Rows from block 7 of a small CTC audio transcriber, named by matrix and row number. Rows with one number belong to one channel. Each number is 50 + 15 x the weight over its row's rms, rounded and kept within 0 to 99. All counts start at 0.
After each channel's rows are labels from the 100 clips, of 14848, where the channel reaches its highest value: "lies over" is the class under the peak. Only what is clearly more common there than usual is listed. The data: strings of digits, spoken by a formant synthesiser in many voices. In brackets: how many of the 100.
# convs0: first width-9 conv (model.blocks.7.convs.0.weight, 192x192x9, each kernel summed), inputs 0-191
# convs1: second width-9 conv (model.blocks.7.convs.1.weight, 192x192x9, transposed, each kernel summed), outputs 0-191

convs0.31:91 42 33 41 51 40 59 39 62 71 39 52 60 68 73 48 51 32 66 51 45 44 22 70 80 64 64 61 39 76 63 44 31 52 50 56 43 67 57 56 71 65 38 68 38 34 63 65 36 56 58 35 26 64 40 06 21 64 43 49 65 56 52 51 77 77 59 53 62 71 89 43 57 49 30 61 78 32 46 86 75 54 67 40 48 43 35 59 43 45 37 74 45 42 60 55 37 33 38 60 52 43 47 41 41 39 44 43 51 62 43 54 59 52 54 79 41 38 61 62 52 30 32 34 17 74 71 41 21 47 43 37 48 42 34 57 42 49 31 51 43 58 73 55 39 53 37 46 56 69 71 37 55 27 51 24 48 55 78 49 47 51 51 27 37 61 54 40 40 54 73 66 50 58 41 63 47 56 48 43 11 67 34 62 40 25 44 29 60 50 76 54
convs1.31:90 37 29 70 33 42 58 21 49 73 57 73 61 61 53 73 38 27 18 51 45 65 51 13 51 51 74 40 50 68 34 46 58 38 43 62 29 59 59 47 66 48 48 74 45 43 50 47 44 74 52 42 39 52 45 18 36 79 51 43 57 57 51 31 39 60 39 62 71 50 82 59 53 42 32 64 52 40 68 50 57 47 45 49 38 24 28 66 33 53 53 37 48 00 55 69 64 34 45 69 43 67 52 45 47 69 41 38 65 68 61 44 12 42 63 44 42 57 48 29 50 53 77 31 28 37 54 58 31 50 47 34 52 55 52 47 61 60 30 49 23 45 86 60 52 43 46 45 48 45 52 46 59 52 68 58 35 67 54 46 44 41 72 42 40 21 49 55 43 51 39 53 40 30 37 52 69 08 19 49 49 65 52 34 27 54 50 27 79 43 40 66
lies over: /oʊ/ (62); /ɹ/ (37)

convs0.191:45 30 48 38 56 34 42 34 40 52 45 54 69 24 26 74 72 29 52 63 41 55 45 61 35 69 29 56 35 52 56 58 26 43 58 64 23 63 38 34 28 58 41 33 41 58 30 58 31 43 53 20 60 53 47 43 51 75 77 45 60 22 63 51 33 58 68 44 28 37 41 50 47 23 52 50 55 63 48 33 30 62 43 29 49 68 25 22 45 48 45 12 40 49 41 15 39 41 41 16 74 36 34 49 36 52 62 71 69 34 49 74 57 55 58 44 64 42 47 46 61 65 66 79 58 33 32 36 56 57 17 51 45 29 47 27 25 70 30 55 40 40 44 42 61 36 45 42 69 32 68 62 31 50 64 32 55 70 33 42 86 58 58 35 42 67 29 45 34 39 47 39 56 21 48 43 40 56 51 19 38 41 42 71 57 46 52 41 61 33 32 54
convs1.191:30 46 33 50 46 39 12 40 47 43 58 15 64 40 64 34 84 68 53 36 46 43 42 71 35 40 42 37 42 47 59 62 50 51 57 41 39 48 16 46 41 35 37 52 64 50 45 54 42 38 60 58 67 43 51 26 52 43 77 61 64 37 42 57 48 31 37 25 36 35 33 26 70 48 41 51 55 59 27 25 32 41 56 40 72 66 40 19 45 50 45 68 27 61 38 07 44 45 34 25 63 56 24 17 49 50 71 57 55 27 29 66 59 43 67 53 57 37 34 53 42 79 51 98 63 59 43 29 62 50 46 69 43 46 62 44 29 35 77 73 55 59 34 59 64 37 40 52 71 28 59 72 53 29 57 42 47 48 37 63 59 37 59 69 47 40 40 57 33 48 46 41 70 60 34 30 22 76 67 49 45 54 38 59 61 29 34 43 51 32 39 56
lies over: /eɪ/ (100)

convs0.42:21 35 68 51 61 68 38 67 42 69 48 63 00 43 48 30 68 61 37 92 40 51 61 45 43 78 26 48 46 35 39 73 62 47 30 46 63 62 48 33 53 58 66 48 42 51 46 48 63 67 55 42 50 52 38 75 52 71 44 50 46 38 58 50 53 46 55 26 32 39 00 54 44 61 52 64 48 30 76 21 17 46 39 55 50 78 64 59 44 60 43 51 42 58 45 55 51 85 83 46 65 66 43 48 56 71 51 63 54 54 48 69 67 51 38 31 50 47 41 30 56 47 76 26 95 35 45 31 73 40 53 58 40 29 51 67 58 55 43 60 37 57 47 35 46 60 47 64 51 46 49 50 37 59 56 44 56 38 20 36 46 52 38 83 68 55 33 39 42 64 52 52 44 48 49 26 61 46 32 50 60 37 35 48 22 79 52 60 47 39 37 51
convs1.42:20 51 54 60 65 61 40 56 57 50 56 41 13 64 62 38 61 72 68 83 56 47 54 40 59 58 21 53 51 36 49 36 59 32 44 56 60 62 39 71 73 47 57 40 37 66 46 53 59 31 66 57 37 67 46 72 69 73 36 44 57 43 21 71 72 19 49 42 57 28 15 32 30 58 46 41 80 38 72 37 63 60 59 75 68 83 73 65 38 75 24 46 55 63 58 70 41 55 61 49 57 54 45 57 29 72 52 76 47 30 57 49 83 60 30 40 51 46 56 81 64 41 66 38 79 44 56 56 66 63 58 64 51 42 59 83 55 57 40 39 45 51 12 28 59 49 46 55 28 61 65 43 48 60 39 58 47 27 41 57 73 54 29 50 56 74 50 31 59 59 51 38 38 67 61 53 49 65 55 54 61 53 53 63 51 57 39 60 25 36 61 23
lies over: /eɪ/ (80)

convs0.33:62 50 61 39 52 55 45 77 56 65 66 43 23 84 38 51 56 29 64 53 26 54 53 78 50 57 49 55 57 35 74 62 33 54 57 46 47 63 87 17 50 63 87 51 46 23 56 40 42 52 69 47 43 70 32 29 42 64 44 51 69 55 36 42 67 40 39 34 47 30 33 56 51 46 30 37 68 34 71 61 46 72 15 39 75 57 45 67 29 36 46 64 29 72 58 43 46 43 46 86 51 58 27 78 52 37 52 56 71 46 41 63 77 65 43 63 50 23 61 31 54 37 88 48 68 49 47 23 61 38 48 43 44 62 39 60 67 71 52 45 50 60 44 35 56 52 37 41 55 45 47 64 72 34 52 71 53 51 44 42 59 52 61 39 61 81 55 28 49 88 53 64 72 47 46 29 29 71 40 32 57 32 34 82 38 59 45 63 48 36 46 43
convs1.33:53 50 38 49 58 56 50 56 51 64 55 56 32 27 33 54 51 42 49 56 46 64 82 12 44 39 48 41 58 31 30 26 48 46 47 50 39 56 58 46 82 40 47 28 46 40 82 60 32 45 71 48 23 31 36 44 39 47 53 48 43 48 30 49 70 51 49 42 31 50 43 68 74 47 20 40 50 39 69 68 20 46 36 52 59 26 41 52 38 80 37 14 72 44 58 76 57 29 41 42 89 60 52 61 37 37 60 52 65 33 53 33 34 44 16 46 47 66 40 54 74 34 88 52 59 19 82 59 31 68 51 64 63 54 50 18 51 36 48 45 45 57 52 59 57 28 46 22 39 41 34 55 87 73 34 54 54 36 50 22 57 39 48 51 65 55 62 38 45 81 57 47 41 53 23 71 47 47 43 58 64 56 47 53 40 59 50 45 33 71 61 48
lies over: /eɪ/ (65); /t/ (32)

convs0.7:75 55 55 43 53 49 57 42 33 47 48 45 55 53 39 74 57 35 82 16 26 52 42 63 25 61 48 39 61 54 82 64 42 44 71 63 38 63 94 53 60 48 33 61 57 64 51 25 39 31 64 32 58 47 55 55 70 76 47 55 46 44 31 48 65 65 50 36 39 58 72 30 60 22 33 34 65 75 35 55 58 70 38 14 33 34 26 47 67 38 49 70 48 44 73 63 57 44 33 49 56 45 32 62 31 79 57 53 51 52 32 78 51 33 54 76 50 19 68 51 66 50 40 44 41 66 33 57 37 52 59 59 59 32 34 45 38 79 51 63 60 54 50 57 43 61 50 19 48 06 62 56 59 33 50 35 44 60 59 72 69 48 50 59 67 65 35 46 28 73 42 59 53 28 47 31 25 50 46 34 51 27 48 57 52 33 43 53 61 60 23 35
convs1.7:68 41 38 52 40 41 44 48 50 53 29 63 63 29 10 53 49 26 41 10 41 56 54 40 34 80 53 25 43 59 40 37 58 63 50 34 47 50 54 40 51 38 31 33 38 30 59 46 46 48 54 25 62 30 26 52 60 29 56 52 35 45 57 48 63 66 59 60 24 82 68 51 80 52 25 35 32 39 47 57 04 48 27 31 29 23 34 51 49 56 34 33 62 17 48 49 56 49 59 33 50 67 32 58 30 40 34 31 58 53 52 58 29 37 46 56 48 28 38 31 43 36 58 39 31 50 69 28 32 32 30 50 44 30 34 28 32 42 49 53 66 53 81 64 50 32 26 43 39 31 24 37 66 42 45 45 54 40 48 11 37 69 55 60 48 26 69 45 38 59 56 65 54 49 35 55 36 52 22 51 33 42 29 45 47 35 49 50 59 63 32 56
lies over: /oʊ/ (96)

convs0.81:33 40 44 52 47 66 33 49 34 45 59 56 12 85 56 38 45 73 47 63 50 53 35 81 69 45 38 65 68 46 38 74 39 24 29 37 52 45 59 45 49 59 60 54 13 49 38 40 35 41 49 73 32 54 29 32 30 69 58 65 46 37 78 43 50 41 50 49 46 32 37 45 22 49 27 48 34 36 74 37 48 55 45 45 43 57 75 53 69 51 50 44 28 75 35 62 56 33 26 69 41 33 73 31 52 43 26 48 53 65 75 54 62 63 38 42 40 38 52 30 35 32 77 10 65 42 37 57 58 32 61 44 58 30 41 55 52 32 39 43 12 66 40 43 43 41 56 49 34 25 40 12 51 55 79 51 45 44 39 56 56 32 37 46 48 41 46 30 53 40 48 68 48 52 56 29 61 72 15 46 45 57 47 75 45 71 31 45 25 46 38 57
convs1.81:50 72 55 31 75 80 44 29 52 55 51 33 44 52 57 38 55 66 64 83 69 29 22 78 72 46 41 87 56 58 44 68 71 56 44 23 51 54 51 60 67 53 59 59 33 60 35 40 54 50 51 68 97 49 62 41 44 14 59 99 33 47 97 71 62 55 36 49 39 52 52 43 39 74 45 49 24 49 52 64 59 42 44 64 58 61 52 46 50 37 58 27 43 65 44 64 58 48 35 58 26 51 65 35 48 43 29 41 37 07 81 72 72 48 61 35 40 53 63 63 26 44 35 49 58 53 34 64 66 23 54 42 46 37 33 50 46 42 39 58 55 49 49 31 53 54 36 53 37 27 72 52 45 44 79 56 50 52 33 49 44 46 50 55 31 29 37 64 44 38 48 51 37 50 48 55 45 57 57 34 59 44 50 85 51 62 48 69 56 53 44 52
lies over: /eɪ/ (66); /t/ (32)

convs0.153:51 37 63 58 44 59 40 77 70 40 43 59 38 54 34 62 42 66 41 43 59 47 61 39 29 20 38 40 48 58 56 41 69 56 49 45 58 40 46 30 45 45 75 35 36 40 43 49 60 59 50 40 54 46 52 68 64 37 44 16 54 27 14 53 39 50 42 46 61 41 23 54 43 53 64 53 38 71 58 10 31 51 45 77 49 43 86 62 57 18 48 52 57 45 46 50 52 48 66 54 32 61 08 35 44 36 35 64 53 19 50 34 34 55 60 48 58 45 47 31 47 54 77 61 41 35 58 33 64 56 61 44 53 72 49 74 75 36 55 36 32 50 34 57 48 35 65 57 55 53 48 76 61 65 28 62 41 45 21 61 56 35 67 69 64 60 66 84 83 54 15 41 50 41 53 33 59 29 64 81 55 53 99 46 57 60 62 31 64 38 52 47
convs1.153:44 51 41 71 42 41 10 42 61 47 58 70 61 55 38 55 18 20 31 31 30 41 70 11 55 62 64 19 68 55 48 52 53 30 65 64 49 56 21 36 60 71 42 57 40 67 59 66 65 68 56 34 30 31 68 44 44 49 68 20 61 65 60 66 60 43 51 41 43 41 56 62 44 53 56 59 72 43 42 39 35 54 46 37 55 39 43 42 31 74 23 26 52 19 57 77 67 63 48 48 34 46 24 51 52 47 34 60 39 57 43 54 39 46 54 60 51 62 37 42 47 47 54 39 38 67 69 61 00 68 58 38 47 70 39 65 31 11 55 43 31 58 53 67 54 44 53 43 66 52 46 52 50 40 73 22 58 56 59 25 30 47 43 41 50 33 57 18 50 62 55 54 59 39 50 57 36 20 81 57 57 45 39 17 58 40 46 39 66 47 71 60
lies over: /f/ (95)

convs0.73:30 41 45 31 37 55 44 57 32 44 40 29 24 78 49 56 43 58 81 49 57 39 44 99 61 46 49 52 56 39 53 70 43 42 27 44 48 37 76 74 31 68 55 43 26 50 32 31 42 37 49 73 42 59 36 25 39 57 49 65 52 30 79 41 49 58 49 57 39 23 46 43 26 27 44 42 43 54 65 16 63 56 51 49 52 37 62 44 75 46 62 64 24 71 48 48 48 65 29 67 34 23 95 27 56 31 30 50 52 41 61 57 56 51 45 60 38 44 47 20 52 40 40 29 21 43 26 52 20 40 52 38 64 44 47 64 50 38 48 39 34 50 19 43 23 55 45 34 45 26 49 18 50 57 54 43 45 39 30 84 47 38 41 45 51 50 52 49 48 44 39 59 44 41 38 38 56 76 44 57 31 61 51 78 54 27 21 43 38 47 28 52
convs1.73:56 55 46 30 42 49 41 25 41 60 49 32 49 71 49 16 46 50 65 48 65 39 28 98 46 52 51 74 48 63 46 82 61 45 59 38 50 45 65 59 47 49 42 59 54 57 35 37 57 51 40 84 99 69 50 52 61 18 55 83 39 56 99 67 52 87 52 61 33 55 45 62 42 53 51 56 29 54 45 41 63 43 58 40 53 52 55 53 64 27 68 51 48 82 45 34 54 54 48 48 37 68 83 51 47 33 23 25 41 30 37 76 81 29 43 42 46 48 52 49 23 56 28 46 43 63 19 65 69 31 56 37 53 34 42 42 42 67 66 52 42 55 63 62 56 38 53 58 44 43 63 63 47 34 84 47 49 55 42 47 59 73 60 36 25 56 31 62 39 44 42 58 38 53 49 37 40 67 40 48 55 48 46 82 59 42 60 53 60 29 43 44
lies over: /f/ (93)

convs0.71:35 37 58 27 63 91 46 27 56 58 54 63 63 36 82 75 69 40 45 87 59 63 54 40 40 19 47 48 38 35 54 18 58 47 49 48 60 63 40 47 61 70 42 65 35 55 47 61 49 64 40 56 85 59 54 55 43 81 59 50 51 44 33 47 62 38 29 43 32 25 25 52 53 47 47 68 47 39 44 34 51 62 70 31 59 98 37 30 49 53 40 37 41 46 43 40 37 33 37 19 74 59 41 32 60 50 55 43 45 39 54 51 59 47 30 48 68 40 61 59 53 64 53 45 68 42 43 54 49 73 56 74 27 46 50 66 63 63 40 35 41 41 41 35 55 55 61 52 56 49 89 67 30 55 58 24 56 57 29 60 71 41 54 32 64 58 12 62 49 68 69 13 52 36 45 42 47 30 64 08 52 43 52 55 68 57 49 62 50 38 22 51
convs1.71:15 66 46 53 65 63 27 59 51 72 33 54 23 42 48 36 57 89 66 72 47 44 29 81 62 37 33 53 54 36 42 67 53 26 54 43 52 70 62 40 78 55 58 20 59 69 55 36 42 37 58 30 51 36 47 73 33 65 54 42 55 48 39 37 49 24 31 31 47 33 27 15 57 53 59 31 60 24 41 57 25 54 26 62 57 88 58 47 59 87 15 53 50 52 49 58 59 54 44 45 43 31 41 34 38 45 51 65 28 12 48 56 50 50 53 37 52 32 70 39 71 43 42 54 65 73 42 37 34 27 53 61 33 32 49 63 37 46 24 56 42 44 52 56 55 51 39 38 43 56 40 38 48 27 27 45 47 48 56 68 44 50 46 63 51 64 43 40 41 71 58 37 63 49 69 60 13 51 80 45 71 38 45 60 65 46 40 77 39 72 53 49
lies over: /eɪ/ (97)

convs0.9:19 46 42 31 32 56 41 61 36 66 50 50 03 63 41 51 37 39 42 64 48 27 47 81 35 63 52 48 62 52 46 69 45 35 28 64 43 49 58 56 47 67 52 42 15 40 36 33 78 44 45 77 47 58 63 43 53 59 43 76 45 29 89 53 36 60 62 49 25 31 33 61 22 47 65 57 48 41 52 43 42 55 63 48 60 55 43 57 41 41 49 85 29 70 54 52 35 68 66 47 37 23 70 35 50 61 46 37 57 68 57 64 59 45 36 44 45 46 36 44 47 38 41 17 53 56 28 55 22 33 70 44 63 53 38 64 57 45 38 58 33 55 29 39 36 63 35 69 45 31 43 23 32 56 66 34 49 44 34 73 41 31 33 67 44 47 32 39 53 35 42 66 36 57 50 36 77 70 24 40 24 61 39 62 50 10 30 44 27 47 19 53
convs1.9:51 44 79 53 43 57 67 35 55 65 57 49 51 71 73 26 53 36 81 58 45 47 54 85 55 76 32 55 62 47 61 98 50 34 46 53 49 39 64 64 36 80 51 64 47 51 47 51 82 52 46 51 61 73 69 73 66 35 40 67 42 59 72 67 44 67 55 54 49 54 38 42 43 59 57 65 51 39 43 50 57 41 59 60 69 64 57 63 51 43 47 69 36 78 51 65 23 76 79 63 34 38 51 59 54 63 34 48 29 56 69 61 91 50 30 43 48 40 61 72 33 32 45 27 70 58 37 58 70 33 65 46 65 39 48 73 53 70 45 39 54 42 38 45 70 55 55 82 24 49 67 64 30 43 67 51 54 52 63 47 69 63 39 29 38 53 43 53 39 32 31 70 35 61 73 46 65 86 31 24 20 67 40 69 43 53 56 54 55 34 56 32
lies over: /f/ (99)

convs0.121:31 45 61 41 54 57 61 32 51 59 70 50 52 30 47 69 85 50 42 42 50 60 56 63 19 36 53 59 48 44 68 31 26 60 60 50 13 52 48 53 55 65 30 42 29 60 42 60 61 35 69 44 53 62 43 35 38 65 76 49 65 22 45 60 39 44 49 61 24 65 40 60 45 43 59 36 58 55 51 39 29 72 40 31 57 27 29 28 39 57 65 51 40 43 56 53 28 34 30 34 59 49 52 35 46 38 75 67 67 56 53 81 56 45 50 55 78 52 35 49 73 75 55 74 44 49 51 32 62 54 42 45 59 55 60 26 11 74 55 54 61 34 38 39 54 59 56 28 67 45 52 69 30 31 51 46 52 75 56 41 73 56 80 32 59 91 25 57 41 29 48 44 61 32 62 84 31 65 59 41 48 51 17 64 62 33 62 48 45 53 07 54
convs1.121:00 58 26 48 50 39 39 56 62 33 62 24 47 25 69 64 51 53 36 41 56 38 57 65 26 34 59 44 54 51 53 29 31 45 64 32 43 46 52 48 38 44 43 62 67 48 62 52 58 28 63 60 60 25 54 17 48 36 80 43 29 33 50 53 47 34 28 22 47 13 34 27 75 53 42 40 49 87 39 55 33 46 60 48 65 56 43 46 31 36 34 58 54 55 36 38 32 51 51 41 72 62 49 29 40 28 75 43 70 36 18 51 44 61 52 56 57 41 44 49 63 66 48 91 44 66 70 52 57 66 66 59 53 59 69 40 27 39 73 68 55 48 39 85 63 30 53 56 53 39 57 59 66 35 39 52 58 44 80 22 30 48 48 49 58 48 44 29 36 69 48 40 59 79 40 60 28 65 43 39 56 61 42 43 39 35 23 39 38 63 47 58
lies over: /f/ (29)

convs0.82:99 32 46 56 29 34 51 49 44 46 55 52 91 46 48 54 45 55 31 43 38 46 30 38 69 70 61 45 61 77 55 48 39 36 47 44 34 57 47 35 76 59 43 80 39 37 59 66 43 65 46 37 34 60 50 42 35 61 42 38 52 29 47 50 59 64 58 63 59 74 99 50 68 41 51 55 57 41 48 65 35 57 31 55 33 33 44 60 71 41 47 31 47 27 50 71 47 31 33 64 53 61 48 45 51 34 28 48 58 56 45 46 25 49 64 64 32 50 57 35 50 35 36 26 12 57 57 41 35 55 49 38 66 41 38 34 51 38 47 43 46 75 80 76 54 43 19 31 52 62 44 36 65 29 48 45 34 50 66 25 42 39 61 46 46 46 70 56 54 43 50 73 53 49 49 36 65 37 61 63 51 56 34 40 61 47 54 17 68 35 77 46
convs1.82:88 35 32 59 37 56 56 28 47 63 39 60 66 44 40 72 45 45 20 58 46 72 47 15 63 55 57 40 48 63 40 39 65 48 49 66 45 52 49 31 61 47 41 74 44 46 45 51 48 59 44 35 33 54 44 30 33 85 48 41 59 47 44 30 35 63 44 66 56 65 73 74 46 42 49 74 51 25 57 59 42 56 39 51 27 29 47 64 42 48 58 37 49 06 42 59 64 18 18 66 36 64 46 28 57 68 49 32 48 51 51 46 13 36 60 41 48 52 47 20 32 42 43 22 12 35 51 51 35 36 46 30 36 41 50 47 55 62 25 35 32 50 84 70 31 39 31 43 44 37 50 37 58 46 57 57 37 63 35 47 55 24 70 33 34 31 62 54 55 41 47 64 35 45 36 56 68 05 35 57 42 46 54 31 28 48 44 32 76 42 53 60
lies over: /oʊ/ (51); /ɹ/ (49)

convs0.127:68 60 46 39 43 55 45 34 55 35 39 39 57 72 39 26 51 08 48 65 46 44 61 50 42 84 48 46 45 79 54 50 40 61 60 65 87 60 43 35 52 20 61 60 52 38 64 59 58 62 47 40 38 49 49 63 70 48 56 39 59 51 58 53 46 51 59 47 55 52 38 56 51 55 66 91 51 72 28 36 30 46 82 47 30 56 34 70 21 34 46 63 83 30 59 45 85 39 62 54 53 54 34 54 26 48 45 54 74 57 22 45 36 47 66 40 63 67 28 42 74 52 44 42 33 40 53 76 29 68 47 55 54 51 43 33 39 51 82 47 51 65 42 82 57 58 44 95 62 46 64 54 54 36 53 53 57 58 60 38 38 59 55 53 45 45 79 71 89 37 63 34 48 67 31 43 43 38 61 61 39 51 42 48 70 17 50 42 72 39 82 43
convs1.127:53 87 47 43 54 47 28 56 47 49 24 25 59 99 34 46 47 27 45 45 67 52 74 80 48 54 56 59 26 57 48 59 48 57 49 60 88 49 62 73 36 51 39 38 45 40 67 50 42 43 48 52 57 47 33 50 56 44 35 47 47 54 66 51 43 34 94 50 47 46 70 47 37 55 55 66 41 88 50 28 35 53 55 29 47 14 64 44 27 53 36 26 63 53 65 46 56 56 40 37 71 61 57 68 42 39 48 40 60 70 69 46 38 46 52 56 35 97 44 77 65 57 55 46 24 43 72 57 36 76 35 41 42 45 53 40 47 47 70 38 35 76 39 55 41 45 61 46 65 60 35 39 88 46 64 57 59 67 39 62 42 56 48 43 61 55 58 44 91 46 65 42 48 45 53 53 29 41 69 88 24 47 49 48 76 45 23 47 53 49 59 48
lies over: /aɪ/ (100)

convs0.41:35 43 33 48 43 41 37 51 25 33 44 52 33 77 63 33 52 76 84 72 53 38 55 99 34 26 44 55 48 30 51 26 43 35 50 57 47 27 69 64 44 45 55 33 46 27 29 20 42 23 56 54 47 49 36 51 78 61 54 80 67 53 68 51 55 45 52 55 23 42 43 55 19 39 45 42 46 67 46 27 80 58 57 43 70 42 53 65 70 62 80 58 41 69 55 54 44 56 62 57 55 50 62 60 29 68 60 52 48 56 69 60 61 29 20 38 44 40 54 60 66 57 41 52 43 21 36 44 52 44 55 54 57 46 44 83 42 59 76 43 47 46 00 19 38 45 59 48 64 23 65 48 64 41 62 56 56 54 30 74 70 49 35 44 50 46 52 38 48 48 35 60 46 37 43 56 51 64 57 70 35 35 18 72 47 34 40 37 38 41 53 51
convs1.41:61 59 62 49 38 44 59 46 44 31 49 45 79 20 28 45 38 51 45 11 40 40 47 62 63 69 50 29 66 44 60 48 42 71 45 53 46 29 51 41 32 87 50 27 55 63 18 50 72 25 45 44 81 54 57 48 44 58 54 65 39 37 59 34 24 55 46 52 33 46 69 50 47 41 70 27 69 36 34 60 33 56 32 33 41 30 51 41 38 14 36 85 20 36 44 01 17 39 48 55 17 66 49 46 71 45 53 32 50 54 44 56 47 40 51 58 47 57 52 38 35 45 35 69 41 57 44 44 30 30 54 33 28 38 36 40 30 57 38 58 63 37 39 63 34 40 20 53 48 53 33 48 31 23 44 52 53 64 40 51 35 60 40 41 39 62 42 35 41 38 35 63 57 37 55 41 47 32 66 21 26 36 30 29 45 27 26 57 57 41 45 44
lies over: /f/ (100)

convs0.64:32 20 34 50 59 74 41 58 27 66 61 31 12 67 50 33 64 65 63 96 39 54 45 90 67 50 55 43 51 31 46 72 64 56 18 40 50 49 57 38 42 37 53 47 37 46 32 35 29 45 59 51 35 67 25 31 27 80 41 46 47 42 61 44 61 63 41 54 58 46 26 44 23 57 19 41 41 36 76 23 50 41 28 43 54 70 56 66 63 69 44 48 38 80 41 29 47 59 53 62 45 63 40 31 40 56 38 59 60 60 54 49 75 48 45 37 50 34 64 34 50 37 69 38 68 39 42 47 51 28 53 61 39 32 53 52 57 46 35 55 37 57 40 28 39 63 54 46 56 27 46 40 56 52 53 24 50 37 40 69 51 46 43 78 60 58 32 28 47 64 34 60 34 45 51 45 61 71 33 54 85 30 50 63 19 75 20 51 46 41 30 25
convs1.64:32 39 27 35 67 54 52 67 53 31 37 50 39 81 32 47 61 69 53 67 47 31 35 83 54 57 35 53 40 48 45 38 65 53 42 47 69 65 46 72 51 31 62 49 37 70 39 51 49 43 53 73 54 60 50 51 64 64 40 38 51 34 35 70 69 15 51 49 65 26 46 31 39 48 40 25 61 65 88 34 48 41 52 67 61 56 68 47 55 77 52 83 39 81 49 35 65 48 46 32 40 70 59 46 24 58 36 55 44 21 47 66 80 50 47 30 35 41 57 59 47 60 51 33 68 36 24 48 99 59 49 67 37 46 47 41 52 62 32 43 51 62 20 44 42 51 41 42 31 59 41 43 50 63 41 61 46 25 20 75 52 53 32 51 41 61 43 43 66 60 56 35 50 47 44 46 39 47 71 64 83 34 64 62 53 55 37 59 49 24 34 23
lies over: /eɪ/ (91)

convs0.5:74 20 44 23 54 33 56 17 50 48 47 67 57 30 62 64 44 42 70 20 49 49 29 73 49 80 54 47 49 65 59 27 41 47 51 35 10 41 49 34 43 72 29 68 20 37 33 52 63 53 54 37 29 51 52 13 20 43 42 48 59 28 46 72 62 64 67 56 41 72 66 54 41 41 49 45 36 67 27 19 40 52 62 45 45 40 39 40 46 31 37 18 30 21 56 49 45 62 58 44 64 45 54 47 36 59 40 54 48 71 54 68 42 29 42 49 50 43 51 18 68 58 37 32 23 55 41 47 36 57 65 53 67 34 37 47 29 58 39 50 61 46 43 53 51 51 33 33 43 57 65 55 22 24 49 16 39 56 53 64 68 49 44 52 43 51 20 67 39 52 47 46 38 38 51 54 56 50 30 27 25 60 50 55 48 19 50 19 58 35 15 60
convs1.5:83 24 66 53 48 40 79 43 54 42 21 49 70 78 61 50 79 46 65 46 42 66 34 62 50 89 53 30 33 65 64 59 46 69 49 80 58 42 34 45 18 41 67 67 42 31 48 38 54 60 41 43 45 60 40 57 66 84 54 57 56 50 39 43 34 70 64 68 57 73 62 46 61 39 66 75 80 52 59 47 40 55 47 45 34 37 59 50 49 50 47 93 41 42 44 28 63 57 50 47 40 63 36 68 63 81 55 63 49 85 35 65 66 63 49 55 50 44 39 48 41 38 42 34 73 40 47 37 54 34 33 53 39 20 53 44 60 77 52 49 70 55 53 55 40 75 38 75 33 41 57 38 55 34 47 44 55 63 43 99 44 70 62 51 40 50 57 76 41 19 29 68 47 29 38 49 61 57 36 72 39 51 53 52 49 40 39 40 64 35 36 36
lies over: /oʊ/ (99)

convs0.117:45 63 35 34 34 56 34 61 42 49 51 51 11 78 43 51 28 39 54 52 63 34 40 81 65 49 40 71 67 41 46 66 50 32 34 46 44 38 72 58 43 65 48 61 28 46 45 29 46 33 54 59 35 59 41 20 33 58 59 61 53 36 81 49 40 47 76 44 40 21 42 44 23 34 34 53 33 49 81 44 64 56 55 62 52 50 46 72 59 30 48 68 32 78 42 51 55 50 27 55 24 31 67 38 51 31 28 55 67 49 58 57 59 65 43 51 42 40 42 08 44 27 62 20 42 41 37 48 47 29 69 38 65 48 54 62 63 27 38 44 20 61 35 50 46 44 36 57 31 28 57 17 75 58 61 40 48 41 37 74 48 31 38 39 34 43 59 42 58 38 48 64 37 62 52 40 65 92 41 47 41 61 53 75 27 44 22 40 21 39 39 57
convs1.117:46 51 49 39 52 56 46 47 59 75 53 36 33 83 71 32 57 58 62 57 62 40 31 98 68 50 46 82 50 56 45 90 59 43 44 50 45 61 84 81 69 59 57 58 42 48 50 41 54 51 43 64 79 83 59 54 51 39 50 77 52 49 87 67 51 66 52 46 55 66 51 50 54 55 44 44 54 36 71 69 67 38 46 49 56 53 53 48 58 56 77 56 47 98 46 71 40 58 58 57 41 47 86 51 48 49 20 56 47 29 69 55 87 55 45 39 45 49 62 74 19 39 41 43 60 56 40 54 93 08 59 51 62 32 55 56 46 63 34 51 45 41 73 38 52 49 40 49 40 48 56 47 56 51 57 52 48 54 53 89 62 49 56 53 42 50 42 49 42 38 52 55 18 63 53 53 55 78 50 52 35 58 49 91 49 55 69 48 50 57 40 40
lies over: /f/ (94)